Weights of a small encoder-decoder image transcriber: decoder activation gelu_tanh, adamw at rate 0.0017.
Rows from block 7 of the image encoder of a small encoder-decoder image transcriber, named by matrix and row number. Rows with one number belong to one channel. Each number is 500 + 40 x the weight over its row's rms, rounded and kept within 0 to 999. All counts start at 0. Numbers have three digits each.
After each channel's rows are labels from the 100 images, of 14976, where the channel reaches its highest value: "patch colour" is the nearest of a few named colours to the mean colour under the peak; "responds to" is what is common among them. Only what is clearly more common there than usual is listed. The data: seven-segment displays showing three digits. In brackets: how many of the 100, against the usual share in percent.
# convs1: grouped (8 groups) 3x3 conv (encoder.blocks.7.convs.1.weight, 256x32x3x3, each kernel summed), inputs within the group 0-31
# convs2: expand pointwise conv (encoder.blocks.7.convs.2.weight, 512x256x1x1, transposed), outputs 0-73

convs1.226:507470453515470476483484527482484433474473396547454431435488537451487455476516439488483473538534
convs2.226:492579582524484452530512443432499495482443532520466480489454483546472490501513385569448465496528513470485505474496490466476401549523512513563558525525504564525473509506502552501547494439466489488492526545518501498444524548
patch colour: black (56 vs 5.4)
responds to: the digit 7 (57 vs 26.9); first digit: 7 (45 vs 10); first digit: 1 (35 vs 10.4)

convs1.78:443429487490451442476450507485432469470477449446468491477459465420472434507485474508482461456481
convs2.78:600517497452553528382433519535466529526493500501493462460500468489468515501435537532544562458490502544512496481477487525461531482533470443436505474532542477498595453528532538514498463550467462514519478468487515492514518501
patch colour: grey (64 vs 36.9)
responds to: first digit: 8 (26 vs 10.2)

convs1.54:495508549495564503523555506424499540563531486511533508493601563560465515423534500488506508496522
convs2.54:580508568482501590485440476474526525404454539424484528527529468570528521495521530494517441590416475477499486551470508478538523501495471589442466492499493497472464529529510596526556556501432447580498504407494500401545469408
patch colour: brown (65 vs 33.5)
responds to: decimal point (100 vs 50)

convs1.106:485469453504560510478440503571562536524582491508464502517559513501477548501523565494463529578467
convs2.106:469504509503588502506541466469543484539492448498449523479519422480501462507488418464460555474523482432489529474486458506442463528512563486500525535494493555558468452467520454562500516499500448462529551548509461491359512577
patch colour: green (25 vs 9.3)
responds to: the digit 7 (73 vs 26.9); third digit: 7 (70 vs 9.7); second digit: 6 (28 vs 9.6)

convs1.68:550521519512482456480459445520456502569479493509446538459464438525475547482550474452481426421519
convs2.68:537485501446519518540495537461498558465537494473519575481598448475528481518443528474503546484529516518492560518501366510441479443491454529526513503534546531486548477491532411565499512578450432460500500472543505493521543556
patch colour: black (27 vs 5.4)
responds to: the digit 1 (73 vs 27.4); third digit: 1 (57 vs 10.3)

convs1.121:491471443479523488453484461514486441456473521460510425593552474482520531592470504496527491450464
convs2.121:578412520422597485392523482521475475497511473493478512509489485522506492433481533504481536530469543596472474464394452443473459488524489488356409523520491536486477461482518527532551509446545508537458452533495453454517534495
patch colour: black (27 vs 5.4)
responds to: the digit 1 (100 vs 27.4); second digit: 1 (84 vs 10); the digit 6 (56 vs 27.1); first digit: 6 (46 vs 10.5)

convs1.240:448470461449556537436466512483574551490426523451476534515510482480488504416472455447504478474498
convs2.240:522554488495512516437517531531420513516432492479513452540550548492443555515510524466544523467513478458526572521521517396478496485483491482526540494494446508519536464501514504454530491565483534374578476514493476562506467576
patch colour: green (26 vs 9.3)
responds to: the digit 1 (95 vs 27.4); third digit: 1 (56 vs 10.3); first digit: 1 (31 vs 10.4)

convs1.236:496457437423474502451476483438496517479457462450430487480516509484471432438465480482507424465473
convs2.236:485496532503574556521542561522513460596574524489473465579511474481491466579463476531477511435485539505451470498491532541489556521467445426442496517473547541475491459510509444532463435499492556521481514477498513549455559515
patch colour: brown (62 vs 33.5)
responds to: decimal point (80 vs 50); third digit: 9 (32 vs 9.7); third digit: 5 (29 vs 10)

convs1.119:481416499427501485407494518514444526510480481523524507460462470433457481458419481446493495518517
convs2.119:594507545503441521464476486498516542535480491527514439460565429501470475517474499448549513482506518462516492481477472514476514488493511475497565448517497478512557475518513491495531499504468496431517447459491461485515527515
patch colour: brown (62 vs 33.5)
responds to: the digit 3 (100 vs 26.9); first digit: 3 (100 vs 10.2)

convs1.114:485441502479506515417450467495490471471455464474490453436408464433489481471421477499505465480502
convs2.114:490537456557523499444516484587493537505527501496440481444534482380496487494416536469525552524546537618571504514538473538459503475493489523560584468576525513530555470512477449501433491514539476511527504479522523486533510523
patch colour: pink (33 vs 5.2)
responds to: third digit: 3 (33 vs 9.9)

convs1.234:517508509488409373487522498450455521471519519503473481537466564555521454479510479500487452505453
convs2.234:502496510437529563486519466457533500455499558446442552499497384476550444529431473546478495562474520490477527496474480533478482476549455545474478487556581488472532507519494535542545536502426485551484497448507531452492547423
patch colour: green (33 vs 9.3)
responds to: the digit 0 (100 vs 27.1); second digit: 0 (65 vs 10.6); third digit: 0 (44 vs 10.2)

convs1.232:462468446483565527493487537480496529470487561504544515520444580428452478491530549451446552495540
convs2.232:546472485488508465464478540421554479523473483546460498475532503511545501523522430436497539495548472431517537531473500463473477493483540517515486458471448523539465455489501511575513520521539451488509509500520443553463522504
patch colour: blue (25 vs 3.8)
responds to: the digit 1 (64 vs 27.4); third digit: 1 (39 vs 10.3); third digit: 9 (27 vs 9.7)

convs1.251:497464480468418413475531474451461465480460527471428509517465460504519428462495483475475468450446
convs2.251:560508484493462538518518504470481483476476583426461509521505423512529449531503481506532469566460508495444463494514490514506523538505508568526433460512506503462524529568473575537514544463467507538477516461466511435494505432
patch colour: green (28 vs 9.3)
responds to: the digit 0 (100 vs 27.1); third digit: 0 (71 vs 10.2); second digit: 0 (45 vs 10.6)

convs1.231:490477458506462470505450509492498436488491382518461422424493507505474476490470448521487442552508
convs2.231:505544505532488492478525469449525484495475516481474483514492543563475481447537438545471451481513536565515496537499482441462453545512537491581528505515445553510472556478513563504581523472482481541475503544527487487435517525
patch colour: black (38 vs 5.4)
responds to: the digit 7 (76 vs 26.9); first digit: 7 (70 vs 10)

convs1.24:507491469484563487532483462562523510409402516520467461488448489499510531566485465474535452534453
convs2.24:515504491495442566474543488562495497414491449481462608533545486437510450500463577551445447573425473537505458552457471522520486484522510545491474513509563510539506502501453544517487558526497479478506508458502513447565507460
patch colour: pink (26 vs 5.2)
responds to: the digit 1 (86 vs 27.4); first digit: 1 (49 vs 10.4); third digit: 1 (34 vs 10.3); second digit: 1 (26 vs 10)

convs1.172:434489458517548493492431535500486463511493487498411596504552479542462503511550471483466437514457
convs2.172:496571581552513449517559468451528499547475523539487496487464483557463480443480383511457475446542513490495468458464506489427467511555505441509539515514507587512500499521522571526535470423480515534465506539499527533419542481
patch colour: black (44 vs 5.4)
responds to: the digit 7 (59 vs 26.9); first digit: 7 (40 vs 10)

convs1.138:509421367526526516462507466546498486462513499494469480541502480456410552460490512498525511509513
convs2.138:538453497548445495493431529496492445493482584451380510461483453520528437446526453428533428508478449458545462475550554509532511500508539531425513388545464463428484486565462504501523506484495464484521522475397463490521497465
patch colour: green (27 vs 9.3)
responds to: the digit 3 (87 vs 26.9); first digit: 3 (54 vs 10.2); second digit: 0 (38 vs 10.6); third digit: 3 (35 vs 9.9)

convs1.238:495528527509385460494535504457496484501507384542415524502535500525536455519504527534524488498490
convs2.238:609482481504476440489518521462505570484527546479542520502431457461493500450488520499449452495487564509431429451459542507500525466557535468484459567548491559536470461480554569474524452439488501522417508543441533447545520432
patch colour: black (26 vs 5.4)
responds to: the digit 1 (69 vs 27.4); first digit: 1 (44 vs 10.4); first digit: 7 (36 vs 10)